config.toml
hop_length = 160
fused_qkv = true
parallel_block = false
inner_norm = false
subsampling = 1
positions = "rope"
beta2 = 0.98
epochs = 12.8
Rows from block 8 of a small multi-label audio tagger, named by matrix and row number. Rows with one number belong to one neuron. Each number is 500 + 50 x the weight over its row's rms, rounded and kept within 0 to 999. All counts start at 0. Numbers have three digits each.
After each neuron's rows are labels from the 100 clips, of 14976, where the neuron reaches its highest value: "responds to" is what is common among them; "loudest" is the band of the loudest frequency at the time of the peak. Only what is clearly more common there than usual is listed. The data: struck, bounced, scraped and rolled objects made by modal synthesis.
# fc1: MLP up (model.blocks.8.mlp.fc1.weight, 960x160), inputs 0-159
# fc2: MLP down (model.blocks.8.mlp.fc2.weight, 160x960, transposed), outputs 0-159

fc1.676:581449613579584494461513502463492575548507477488520510420510498502470564621524482508507510588467477541475469506486509579431586442439496406443411580470551483530492491506531443498464483460508490483593526530446475487538487460526447552517478539488469540538545513456508561401434435519556511423367512485529434518464531544501544489439547522583466558396382442464506537530501512512457456502504486495563556524479421558456425452554529512519654515464460570462612546458459579491471445478438473
fc2.676:513431405545532401522497530509511499446525622500597526534473598489518465521480530527431491499420548514504382454576537575449562487430501422459490495478498423500394489534448534501609500411524505527506439524501494490401553467503424482569547457610507444496453532450505515409539493518496477508539466463536510427515518529443515468504556495525462403469534429556446486479480559547538544490479507560519582585477468538594445491542534450449553562563588479467509462380583482567490529580450551
responds to: reverberation; text has "room"; text has "reverberant"; text has "noise"
loudest: 500 to 1000 Hz

fc1.26:480441580400491554497510488465432482475597466495524531425555468522536581483494496467480474568496453586448528517436416529451477451473540510542542484471542523527480498531469507528476477566542621581596582565574552461636528454519520455444464561431485495553461420524516488517513467532443499499435541553510469504376550621417513481460587512524413461445461513407581516601409510465516448513458542536471452480509464393477478456427536554562464512459502512409551525493540514458556559500475481
fc2.26:449443452597508505563581501543537489506437521423446455460459502517488515487471555554525427445572523414451472478487559602555469498555459476497470505539444506463473527424515412478484496433432520484515480517415457567510511518507528549600474504614463549589564594442413437538499464498508452595528528544504534529605403470524484406474525530498587458498540516506570498392495532461437584433395471535556510500569545469441543577478381491527485528593479513555546585507443482501472473536484494
responds to: rubber-like damping; clipping; text has "clipped"
loudest: 500 to 1000 Hz

fc1.255:563518571538561508516459440568475542477546368498524439584488487427533505519464518539495553429512460411533470491569517525468524543515558540522480477504615561572442488525469458534605528529529500544517505610445510519536529463321452465513432487411574491463439446506484471500564472452516555497505450530558533443462535494502523544441448524549434499429443393570472502574499551512460438538467530425472497471500573490609518486536487436369577451526464503528542512428478558544483534539603499
fc2.255:554428506588514464488466421498497508558514494570512446433516430582565605548518480450469509442551527471520525524407483516486517463480407561504424558525481466500522487440460509451519475475425580492606544508513500489536488558532493526522525537486476596581516413455429444480511501479537588506434567487511524594567469552572527454489404510550503478518551483429514508399418545427458446480477502556455486535449529427467561586443490587648488519564465486585420464529469412524511402490481433
responds to: quiet level; wood-like damping; clipping; text has "clipped"
loudest: 250 to 500 Hz

fc1.387:513466615552525476507490488490430541460534349530433549438527532555542598412526510409507472547471448436474460453511409466558521523455523481523533519502541516527472512558446513568525507475540533564533550541437442507548538516491499513493482508382570462511438413500464576515464321513532505493413521515539433522381534512488541537534448556503469568532470422445487595502472537511436510503463494475429469382496419546558526477507477457445578531492480523440600481454470489425545491600509522
fc2.387:493460534433439533495455462617488471544467507491515454495529519514502502450363465520509428516512490453478458447618487651461492499502488522488506440448477457510473488497418518543510454481479511564504565572593485499503506576469538481575441409538540452539497565412482440436525472522538508525634567456370472517546497514547516467484545469529457500506527384472584397536417561510550527526536473552437536545538536406557507506423533432539421479494579489476494510501470588417584560488538456
responds to: reverberation; text has "reverberant"; scraping; clipping
loudest: 1000 to 2000 Hz

fc1.127:482499481477566516553437551452480471496526534565521527584416487459466486526450554512416501556430479613466632546458555515419463491522467595525472545509538540482455460482488508505476533616489569534455530511497522410476466405529476458437599577508526485565579449526539477451515595552471587493511441357533537475487450513474528487501492479476477515552565384521524382521562459505581474536463559419504560517497554435564508524595479583481549535484467536436556411555506486492484465508441564
fc2.127:485524512524514479433381558519475494544603540480554465489559502517480421488452401382570547567545421461488441559546462453511436555490548524495552440485452539561477503556513565515511469463456510529461571553523505545464540500474444516564454427406520437443447527441555481503571420449495493463573507573483448580486559545529486528530483509496442530565534483544527466519370418519441452496528475515405484443507515504529422538385635453535494534534601610502460476539508489546592522485530440
responds to: repeated hits; mains hum
loudest: 2000 to 4000 Hz

fc1.34:505492533434544576479502457537549579491557466461477533613436495460457550484520519528499545538566434540551527512490434373421551512546550511448526545483576543559419487477415419563468584549537512582518511554520498440579494446445536419520474536389528558481516442555565498515545541539465453441539451480535484554426476564463541479486524545436467445524402443509475386597494481596586501460484557519469372509492483440573534497591540498453475470471525495456590511502526490472497573568488548
fc2.34:520477440602454430502494513512512468507412553587442484444502493522507434570511504366473439452477546440519391495502563492585481533449453499511530445541426448448491461439512524464527514448444473525522515517501429565365537556549501600534493485548437451481566495408432497471505497483533524507547561468549473534591577475560519473492476467617477448520585445505457521403542506514444557452504558534602625498450557484568487489544547480508548484434428533560444518442477572576454542435486505
responds to: repeated hits; clipping; text has "clipped"
loudest: 1000 to 2000 Hz

fc1.37:475393486473502522525466501549412518488587500505536512481562511575528584477461506378457531481454505622436579500398442503458431421549506583596537485490495519495474522534556529581513497473572595608567576635590519491519490505552454404441476499440576467487471416548518452518489516514431453451475502525504507496398525576431495527487529521468457482500450495393484522533471505470532427481411567570442402464486517462503567489443571525504495512487542470481452500488544440503524508456417559
fc2.37:479518453578515488568572467477517559469404468461450476490478530488434525463520561559512453424593507431507415455498525583488517554482511393482427563594487521512455533444490371423489560443440529424416486501365423489521562559450509539546525521550502477564537531397449523514486480463511487551560512496565444510587488463546513499466526535507574518500514485579549489439532484525501532425450426497538556535566530547470466532536339487439504557545510527549611546526447477484488458607514536
responds to: clipping; text has "clipped"; bar
loudest: 500 to 1000 Hz

fc1.46:574428607466503569546552513564545538452470520568478376485560445496480444473517540497539486549569573474514579541548524571522572518484446530481447512454384540472599458576535580486486517514507484526462514494555469507452626466535468482502456518464432588475483527441420470584456506485427534431519608475518468531476526413541508415490470481465552425529534528442541448506520438524523415495522500506509472564531568549404456541567554377495497549433490507403562511418576490521479506565495553
fc2.46:517582472430449512478530503432526475540499560515534591493482479551564491529528473509475490412576453576486460536514598410459405471522531474502526496534540489504486590453589545445445543498412510519432476548524522447538427538505452548447408531502462399570523489457464515458537475568584546503483456498381524429383495571510527477500555502570575447562475480555460527473540552484535562401438502482552456447492408399571499455514527598435412532512451504518513448456530471562599507554571488
responds to: string
loudest: 1000 to 2000 Hz

fc1.457:546465446444624563501544537524480533557509536501515462544516477443414471417535527540502509532458420553549548446448470443487592560499504484613473558443555520513498579453497475600496514500541509523454528526434523436528501510489414510516537607431487426477473465551537550515487502523433536343467406530472493431438506565472480540571463483481520531474424448582553436588573518495510429424445527549531587475529466484478492480569507527452478551543451528476450538484556450394454496467398616
fc2.457:505434445450482532577574539463621509518500415463470422567521474518469427592586512490598488536588516476489532605436551359473443567545495496523560520487555512507514532400533453561510531506435489442479502482509471502526424418433562483504463518544511548457499431569423486469466581506384533426561444489508524444530435542498445464568465611499444628466486519486495496477531469480492532413500500491489493492452623504502571584491500537547522446522456486464467474558422467552487430507520485
responds to: small; bouncing; rubber-like damping
loudest: 500 to 1000 Hz

fc1.701:540483550459649540471555506460514562515520360538469530472534465399479555440496611466540469457550461575460481564441443488510520506580588447494503536513557445544576472512429517550503548543543558538552548483461468473514403516475482483448574494408512528560449379570510546549468519541461634425480452519512425471525522513434504529469471501561464486508503461487572503568513572526638516485565522437472448463468410485479484528568484521528502513514489436403498489510442467430503458529541593
fc2.701:390556500512429527446459416447444531450551498521488559487454482523433492510458452503509485571546526467457500547502425470459488451525504588433474500455482456473529365463492485520509478486415547512523510487546559542558416559468558533488460480530558547540599594408531422587524450544591521539492519488534481558571437473534401522511540629551584549475521511467528472532571476515435430487510471497495562469538494441506589481501446527536433524546552491563486514564472554389553517428462341
responds to: reverberation; text has "room"; text has "reverberant"; material: rubber
loudest: 1000 to 2000 Hz

fc1.140:588483588417503516427400503518551553355506472538452513463416483529545494656515527456495442483471535512590468429454597439501507532559467495479501513440529514544545440524474525515561494534381499551408436481538548570562500529552472561527487465469514418542428571496402584525505476494517468492524517549521495435508466481410487471464509489555591528483436512495553486487535569566519417482511496386505517439513603557495488493451485545590420505550507476471478483557525477428389442480476516
fc2.140:467553487500458541484543474513558521587576535426525483525524459384560569558503506566546432476471526563450478473590425560562456529539601479459493512533480461508482512441491577476463508442524506491455507514557373509518472513464496551481434493518517470528482404547550322544488445564522451458487543469526491466582445528497459400527464553514507482504434524460367556486556441491517621517458492530535395558405453532509545484610504442427529538516468540469415492520539553476510554439518558
responds to: small; clipping; text has "clipped"; steel-like damping
loudest: 500 to 1000 Hz

fc1.280:532457514587576486455496529532476498508569469478435534540510454504473570428460549441537448471565466452499534585436507393511557516498587440496473539505565523551534466476380431542504546554537527554520602491541550407527492548519500493556492515446594542481474393576520554405460480592520592491433541502462504470468484637564533510485478558490444507433489458552615450583471557524529461434496453492488460479478459475537491511550505461496481492592516467441477445424437406479568408582532542
fc2.280:384581501538412450433512470444429457463498523547464511521419525469524476494475501601459448565520582495453536526457451518429512490507507533447507511456409482476543521477406468404565489456561447530517445436506550401482487555538588512509522496593557547515534594535557524501503429497547501519447476413429508560504512393555430457556477486495587505568494575512470497426545471566602535449594487443517522596519463550480511557495354512461437532526565432504516459450540543458530529548494439
responds to: reverberation; text has "room"; text has "reverberant"; rubber-like damping
loudest: 500 to 1000 Hz

fc1.11:543448491491496534501519562526540503573513446496514460549558417586431507564518512496453477499428491461526564391479552458536534542418508507554484505457537572560425556521483498534429505599613525510548503521423507429506534497429463504414475497507544496491506414551454518435448511470437475453485478486563473485493521438499628576461483556531511567375474479457494498503509533590483516602452459416543552485497547458473384544536502602418539470441497523374531542577522471544449584518591564
fc2.11:503480456454520486485455531460473517569611547580563422495461444502497435533502560559490493589504413518495491460470501426388571451518566500477467500526481588505370486509439498534556526524537498668507543473511426461470452554461538575431548382540535529535459537562595565464455520428459486510479529450533455554530562481515512471549495560479529492455419522530483434495404571609554421511562458485530501530472429518449471540520524541512430530568486487400457470491474468423490563461574451
responds to: rubber-like damping; text has "noise"; scraping
loudest: 4000 to 8000 Hz

fc1.685:520479570471488534452517503521461560527520462557528485422515528490534549516451512436438497462486404494469460567509430544500533445563488522532517498517592462546438418501475471561483574451551613514564609590503473498472384588414499544491508534359535463478460487606519541567510544542530460482549518528507505508408550530375453513456529532541503554550481492502568448545433494471497513443400546547383391427527468470594478493498546438468532492460484540453503468439515410473530534554460592
fc2.685:502563478503508536484535493454564457512361499456468577539516578495494481524499508560481544529496481437547472486515480477530538634367426440511521545468495533528433541533506477452474499530438386502351481533427462447536566429502511516520494575565442420427520491418477520398495441477491518501506461502527423467578449511544496615493502468558491506428568400481504479449492468554449528540485481494579669528463518511468474436595557560447518491474515526531538602520522585539485495523516505
responds to: small; ring; clipping; text has "clipped"
loudest: 500 to 1000 Hz

fc1.135:512429479437583486562543519516512523559550498432499542558487441546424465451464566484484467486534454468506606589478427531416509465493504565606491545521514578462495516470437390601487508584565563475490449531462544379537461457501536504457449552493554476524463406490437494422424501569469526484480395458536467424537466579437495497459490512523514554437467473508508501537449519461532412470402454469480571515557484480408490606506462618500515538533477432444501488548519494447509468523420620
fc2.135:444498530422547387540448508513498453467600536540553429584478421494464472551420545459541480548587484556497634510458511419490486522505537404466415436445567507475487536512484526526495543538568426599540575390465493411441469513495487495581519420566511517516494529547537516550510518493453510459463501433454509491486486457540452401565524588405445544532450607627564562499515486437524574468537516482470382529557423521529486506522449433507486534470506458550459488511515504496525422498500468
responds to: rubber-like damping; bouncing; shape: square plate
loudest: 500 to 1000 Hz

fc1.53:538545536566523547420488520472452548434564504423407580466563484542491525440423542552447559504557463502544542510436420513460552509478495534473521495454543476505544504500442513585408459494490584525507534542515457479474548537435449470430462519481561486474496421580516514492523530577445501514415506469573425461478476595485560508393503553517446556437504410499521525590525531521523418450522498433520528504446504412528459486551593443574590533522443505319565467421473412568532529557488520
fc2.53:517525470539462445493408458491476471471474567568458497508467479444508531556535429531435407449432530629514486493482482528415557491458545518431494510515482335487575495502516558544503502424487428501488605484529541464557490485537440457553578500485498635545444487505552463436516406472546534532560457548479558480471516564494496425502447442479511486622487432544555553443601430500487503534537527491520441526546483531596544491414595449511497487465555517551578488446479550451636471509471446
responds to: reverberation; text has "reverberant"; text has "room"; white noise
loudest: 500 to 1000 Hz

fc1.71:514537573491551604469516453547554473551506437486429504467493456563409493549425513571489552616490463529488538449484492468506535509470519456445456490394553680537537552547488470541458451499501498506522475533394472414414452508500480484472482541473454503515507460511492544507508505491596554455415520498559452444538495395519550533503445602622468621402494521447562556490507521616431476551543475473516554427523535523420439477504557546404520541512466488465498472537495532541442499418497533
fc2.71:466504550494350471499480520561585456491440467476449450576475428532532529548478612484456438402487586456497483549516511553599576489573414458553536549485499483483431445476497424440474580497479402510524396494551483517521484488460526536535528472570589474475547533541473482487506509470534498521608465539492572473537477438427532517464462498434538456374502425526425494507562509503554552555437486445554601543573469499522553451523508451400524429537493413516515572462520557450452523571560473
responds to: rubber-like damping; white noise
loudest: 250 to 500 Hz

fc1.295:559489468520518574541619449506446505484464505547529540456435507404428533511551448505382572397495357478530537479501523429459566510515502597514435530547460503576522447530538496570472563515479584502461478526436539429389460551462494433357549500443473499511413472530515619509432534516496441457528449545494483417523450458474526484439489600557520543469511472493547448557562496544486521479508461460533494457464494537469486467505538535516550469498448484473630497437508521380464478511558578
fc2.295:545488471412464486453513445502541546570469531489530409524459476524523474492504390528523465532457498461422476511507401496590504469580508580475459475502535430495642524531430561657539506460489517414599538522546483624534425537484466482571438434499425562616486494490512543549489518443502485491394530470462532529475541497504501501506494463555480491533479559505461541556532548476520461448546466556616579521404472480408470447544476509573484467437425479504452510515504467550482601431533577
responds to: one hit; steel-like damping
loudest: 500 to 1000 Hz

fc1.402:578461511500495495553532529509514546514495394466577486499519494475492522452476494503398435421405628496490585492425533451503453471500520538432549510470513490585507493543480501489506526500490554481557445561466478478508453534441524393427470518506506542557414455505532460543513504529529498525526492452652495564463583570425587490462483545484502485368440431518469517576552517512532432564470494376451476495499418528596526509503448503423629441463456497461617479501543494543432542601536514
fc2.402:500452543477516507560479588581421480548435492537505488517590404503503488598568554518564429443451473508512486500595494589502559509546522553523533486533487544468483506429550469560524506562472457457471540453538528509576581493607425504549518502457473545427439429483506521419476526519460536444580446459452499388365466535506526523573491393500369465513491484379558482582494490525513464567462524528525439502507559447467491415508519582592495452452461486537465457600491542512540483460452555
responds to: quiet level; clipping; text has "clipped"; pink noise
loudest: 250 to 500 Hz

fc1.538:483572528533555374491460478488379505462463508455544452389543568505452563538478528460453530448477443521517475546549526545489536538418571445474500555594549546469515570531558474527552492510522539597433510490436462441489541538519510481415524481496476497516451461458532586531534393422451549440417451425569447527414443532427468524471499541532429522540498487462516480485488557454466599503499531442466440428477557542549608507473558463491458486506532551533531450478588586542383427531448596
fc2.538:435463552518515506518469486485474516447554483487505478536458542525476513480450492521584459438634522550537511506438514516427507455412518453478472505469528472539517436457299461463524543504413521569545545578486527468560512489527562518498518498480539540626505459426571443438560489551461571501438583486472500503598476605537525377448552522509450437442507450556505498525468434457546533453505527503494457491536527434559476596480473425535497497584549525516573522473456439510614451576417422
responds to: clipping; text has "clipped"; striker: soft
loudest: 250 to 500 Hz

fc1.312:512455490549417485440617552572457567440458548509484460460469462472511557466460501515541468561499479500472551493557469519459573545504467565487491576521534497470513513538557587555471502537510591436407502508441488465548558473569545418532492513445526409484466552471543603415505521564493603430473505518493527628514590515501573551510511479463474524468544597530418466411480450561415548486428487418596482420455549410434482498497540523458503556404452512469585452470480539527535504614484496
fc2.312:495455522484584509499435516435498436470422442538455539504492528480491467524579533460528532515567534500570480423493398508476535536489497463446581437464491531498465434486499592535549545474433529564543565555459506404457450527524412472479538439464524513476503437518512487475500450535405533583602465487459529469474431467496429507628577478584483422478485572387547510489418531610633415550547520457677496568554486482438418509469517530491544503508462492526469523467505432536491514490491525
responds to: scraping; membrane
loudest: 500 to 1000 Hz

fc1.622:589487598528577493555510518566436473561501500539528415500492456450454512512553506549458493434446444499583558525520493480419515540432559540561545589536603601605454531455500478576550471526492579533535447572410552509475454512416506432414482510423461556489465394486521524482505440475506472414500481457493409492462569554404613492473491512570470507450375458486467429571553553570505480527423513479489536466439532452530520543544440525427543464535448484530497466484508500483415506476465568
fc2.622:514521503579474550502495477476528496398522419604482560432558495533600493395527482500553447582593526525428493531406514489457515568489585500516579541414488506528502494457388494486478509536528459501562567491554422467523549484524520549506456557426527476498452406587485521552479531475537531490473458490513411543469537526587460552568467520523464545487416411466556475585443495521547466504556474532533397443370462450512480560570455449541485534576421462416448491512482417576468471518566464
responds to: small; wood-like damping; action: repeated hits
loudest: 500 to 1000 Hz

fc1.74:556436525415634506501590560520541439526521338496465483568473494449542613472437502604551456466525412466451475493525406467490454562550471513557416613585543482535478518519442512560487487542440532539526594486443472481509474424448553502489539509374531519566426472487461535473532427536487573498455447520463479480476476508467513561469452553462502524514510415526535456572443543485573507532528462501485442521499513430485524575574497496499488514546424535418556520460466472510517540578469624
fc2.74:481527572438474519366493460503511422541598392510559456536473413522433458585488524523531483460554541440533543501628476466532444535536502521514444472452512551484414410439406535490499501538465462464557448509525493533503435446389591541525463497554542519495559553520427391499535533535532574483499524439483411518559480414539501503527457511478528556532537473492553436397558527527510533546552460419445505514535533410495548525476537617449483487544509479451490517583425553494543540475609444
responds to: scraping; rubber-like damping; clipping
loudest: 1000 to 2000 Hz

fc1.290:512498510456503509506474569487513519560512439520510573557429514448504498517484551492445543500473504520613532520510508414442434550437549529529516496492470519515425514526492514537547439540475510460511432577464536504509382415464446492382427600477499473423545464527528508394435520509401469455486448552472409427392509549501577488422547481539494473453542491431464505613501554619503380533451572461423548489507512544501571565472590519508528443545506536503515505454605474552455626528458499
fc2.290:363588608536422504470475507448507487449476495455472567422492395541484456504499528496491475486510501482460495534485460488501521511524494499486513442489369497499528383527547505500432497544471491593561461463550493569388427506578480569525489495525442514490566605494527544533474544507591535523536461504528389555527479434517413523555475554622563499550547510406525539475482441548405525573623445505489423438491426517550531468544505518499504505531503417498510449476565584499478508443478390
responds to: clipping; text has "clipped"; large; membrane
loudest: 500 to 1000 Hz

fc1.660:530534446487471569551478504525549451515530396493532445472470459469418508562473573593488529440409588500474519428449553506508584459474532552466445521507547540505506413498421463556466560506494533442505449524500419512498475464400529486476464535430442499472407432532597507560461559524515542501465467565586483464485556500442574498411470493550468474373396434461535496632529471508470464543445529469573614534471514487484531470562528505422596518444380565477481539465499527553436530524496556
fc2.660:448468560493532547535512473565581495616459460494474406516524438559506473588483530411547453421387452508523562489505487544549513490440448488523469510511491603541428558467476454506480584527465560502522519470429526489551493571472497551460427447457515488592561496454431506458484445459446460483578585522520528556474507443451609399446445537567421522431450472501521520512431546577508480609412490551477421489584484433516497520442569507494527367502500499520539514585541515531412580486522510
responds to: glass-like damping; mains hum
loudest: 1000 to 2000 Hz

fc1.284:497460493400552528470414545526418492512544453554440496511560421474429526460541563422550496479514517436529457474422463482495587456534523522542494534582562510558560431477457438577542554469436476525430532456515558537579519477538485533458467505486553497512492487548465542454523563460383542448561431510500456428546451623421538565508501404630434548500460428520511520479397563421488475430531506419601482469563529458484432504513531474532506461577432487425539487507517455541551566439470563
fc2.284:419525431447418477464528482395465463434514443483527418544496515527417471515490547468579464542485544592528534422485452548516485451547530446542445456405424511503545493457435541528494499563515490405546544480553490424603496546450496491538422468518579447569517506485493505530557514466459475444484444440522515508477485437478508516607560472470456489497458555560557498601562509465622457577594405556538494658488460421440548466466540551523436535516522508502514452558591494559574490471472527
responds to: reverberation; text has "room"; text has "reverberant"; repeated hits
loudest: 1000 to 2000 Hz

fc1.213:454555553516550402453555567426460446495606537473452475435488523469469472550481555552491492515477538507453535600540430464468533427593546494476427511489475520490499600458478437504615410519511494449462455470588463513491455512417416526539497576518445401488393505455503510527556438568517510462457496458550503505435546519538481436376542509581459535473535468529523545470553500471562563493406559428507510449537544512448532430496520508453576466451424444553491376532532455556552512612472510
fc2.213:463546545508523503501496429500491452541451504496547445648405537509492421485592462501485515421549489577493506546515455513567516444476555464520513410445537492506500423543463457668423519463471406506587523536497506478495471376407589450446483528466464589448476542512490492481486506521437515474490503570523538403448476454505505489501498520480478478505412629493542544503521464533603502583520512447606487527457536451578489523475470423574515439524518492451567612417469525468515449523481571
responds to: rubber-like damping; small; action: bouncing
loudest: 500 to 1000 Hz

fc1.75:551511559497498452553518464467548479543511473512530474471505529486466590509499441491437592486438520520545534517440497525503539455491443512474507569485474502531482551585532527493516443431508537448566402544416484519453392561492423413429460536475454552477462506577568531529499447454574444505531415590511513455466560427310551519433541549563553517458439530475470560491551550447427542530463604535456524557474538585505553595468565432430574503506424493499569400417509549537503530496501531
fc2.75:509547525533469582407446516414504558465542470513560521476579599497543457526578492506509591540492484429571409530471430408431462501426538526443467522447523525580439493520396538425585486523552504547538482527494481519515468509518555509468535555436472467469415405542512523489468490482501541452432424526527476571549538537517435542504499547526484509472505530442411489587460461589555546424625477492461571525397440524432410564513579517437481417575525471430483417509569492538550510548513485
responds to: one hit; steel-like damping
loudest: 250 to 500 Hz

fc1.146:532504534511530515473530550540519464515431413513504452509463508519484449573541433518445543524508439504457613583470511474445503550486513487599584608442567558511519533471456420535496457563568504438518474586503493463515364472355489509415445568441553536409519482600489545496429550495451573482449492496590441413462443444515537525419410505578515591451500463546492457511479544513534461518446561521508563443445524492479478518479492567497489510452388507405542498479507427545422477529553524
fc2.146:584525550521507449496487459410595469470430533497509442561475559489518458578493484526445491439530517597495493553439513418547449514471450448510420515558514514524495525570519484476424506468541436461526500485421398464451417486540539525424568511477454592476398500589538510469455445483514471452454535487540560495518472492506515441460533557532517554519474512562526593478422461489520606508511538509607472456437473558563468598519524412516559486405451453437617487434510503612425426598551527
responds to: rubber-like damping; striker: hard; small
loudest: 500 to 1000 Hz

fc1.106:544526517502564488566530507581534513631455468535523420597428466520433497514465551479498465431493431491461480486481538427573530537459527536505527558588477513534384472544566437588524544496561575478519485492457539454466398488479514517422478479375525601535526467487554486504459571537501539419541502534434510527442476456436539468505466427530510482602474451506512453590534485567507524525375615522386517450492461480578495423551529514414525471473495511508565443530473459423471519544577567
fc2.106:433506523572452592446442489534567507509597431568472492483523440546498423619529575399502550558469525492608514479441548453468560474396473562484512503481517468529463514437438475429504562527564460563484443497507533525557425559551446595517509442506521460495536397512560530506493507494462500570497569414522498576468515532528559453544454501577373509404481517517446502494561488617426479481509414444582507537443463475504509441561544453434516448498514434498412473520556500486465493461467408
responds to: glass-like damping; material: steel; clipping; text has "clipped"
loudest: 500 to 1000 Hz

fc1.244:582467525453562433507513548588380532594465481569457501542489390465454506580541499547442411516541437537582557507513501478450608572484542464519473505551518517538499554503503434634543576475453531598502581536493549479452467461499379499504505468457562519533555434494525496420458517467492522481535509453478491413423540580517537573427441488521412565534457387565589497503483502548524418467514502417465516471546487429578473524555482514428555539514518482466525465514434485448454521527492569
fc2.244:493496572503537385505496509441451496435542582475503499505469545553503494466411548385479493440579514590423571483446416479489507510509553478536576463480569508453471522505470505507459512428556549548537618543458470435474466500485581479469478477467569532543450501484547541529560521495431477522555474508514472553502510528475457426451522586452482481587456511626576582486401487473587521450489549518437372494520485496518488529354569458617517499545545514483508445441559438541557448518404526
responds to: clipping; text has "clipped"; repeated hits
loudest: 500 to 1000 Hz

fc1.164:554471566466593508543511524522561532570479442459550409456562525432511571478487461494532461487452538424544493460485581473490509593398571505539431539580547629543477540479469445536452485595527584559482543503403501518504538523512551482436559478499518508497390448493445530420527442431462504535513486467549536361507431509447591496429461428530415542493451495503481429486503495441509550526501475412577491532430442528490464562545468469445493507549520509444630492525482416444463496510587542
fc2.164:570487492553459463512439514493445427539525554569493374489550339581464554587533538504497498451493521434515488527494511545510468434554434598512459535597523545517474485448618489540500499412470575509583541490444504475448499625562470507525503485511436584453466487517494538550497529456543503443552488456473491573490493469537495531584387512458531470494510491436491448407417590473450464438452518530463518549475594413435539478573495604521456615517518486552430489512533500493479451475553504
responds to: quiet level; clipping; text has "clipped"; string
loudest: 500 to 1000 Hz

fc1.138:498565538531416449502565511506469428465434509552502558422480399458606539566554459477496587573452478547415472391531450413585489541571586480505473476519476502517433452492474460518508435461454477495481597538458486490491580493480425502421469456562448565533452431522521474483459431557510533401459528442466546536485498542415507485487558511460590488470466515541533574458535483560418482396469480465489538483517600376580436453494497536440474457572496508540482472500542490545588528556564422
fc2.138:464484568416525525569466421476526497477452444504463551584559571514516503443428485451589445517429589489485495493458512489499579609489389518420507535529485501459563442492538491507460551542449520464563354459530518493493439495518479529483474450471516430536461532439534493428442532459439531563556401509516519531538530490521526506533537354624450482619490560397521507502358563468594532574509538532496551547519532512482558510521477557494529441440528477376517496492513468502469509457494489
responds to: quiet level; reverberation; round plate
loudest: 1000 to 2000 Hz

fc1.509:524531565522487450499556400533485455504497425387533402546434545454533529481489536550524511434565502453539495515447576504548596537460523475611497473560580528592456488465432466565556551508443500533439484586454571468461487565478526494518448470528494528501443441557531537430478522549474529531528483418511545445597431506397513492413462473420511542461481427537473480539536556496520548410436475461466543585440415517526566515535522451421474449554524468482597426414446512487482421558545595
fc2.509:496472535602472463529499517543503575476546478493487537435410402513511509484604476455452468449550502351460469511468476584525445467501488481481468546534435445551495415514459519523497588468468549507646508488530480614546486526516494589571465485484518544532506473418522468542525517457577560513488561525507452617452454470578521558585444474557539394516545517480515426450451517473383440473483416480501427522417496486480591435517492537518467596572485479590435546484542483455526460479554484
responds to: one hit; glass-like damping
loudest: 500 to 1000 Hz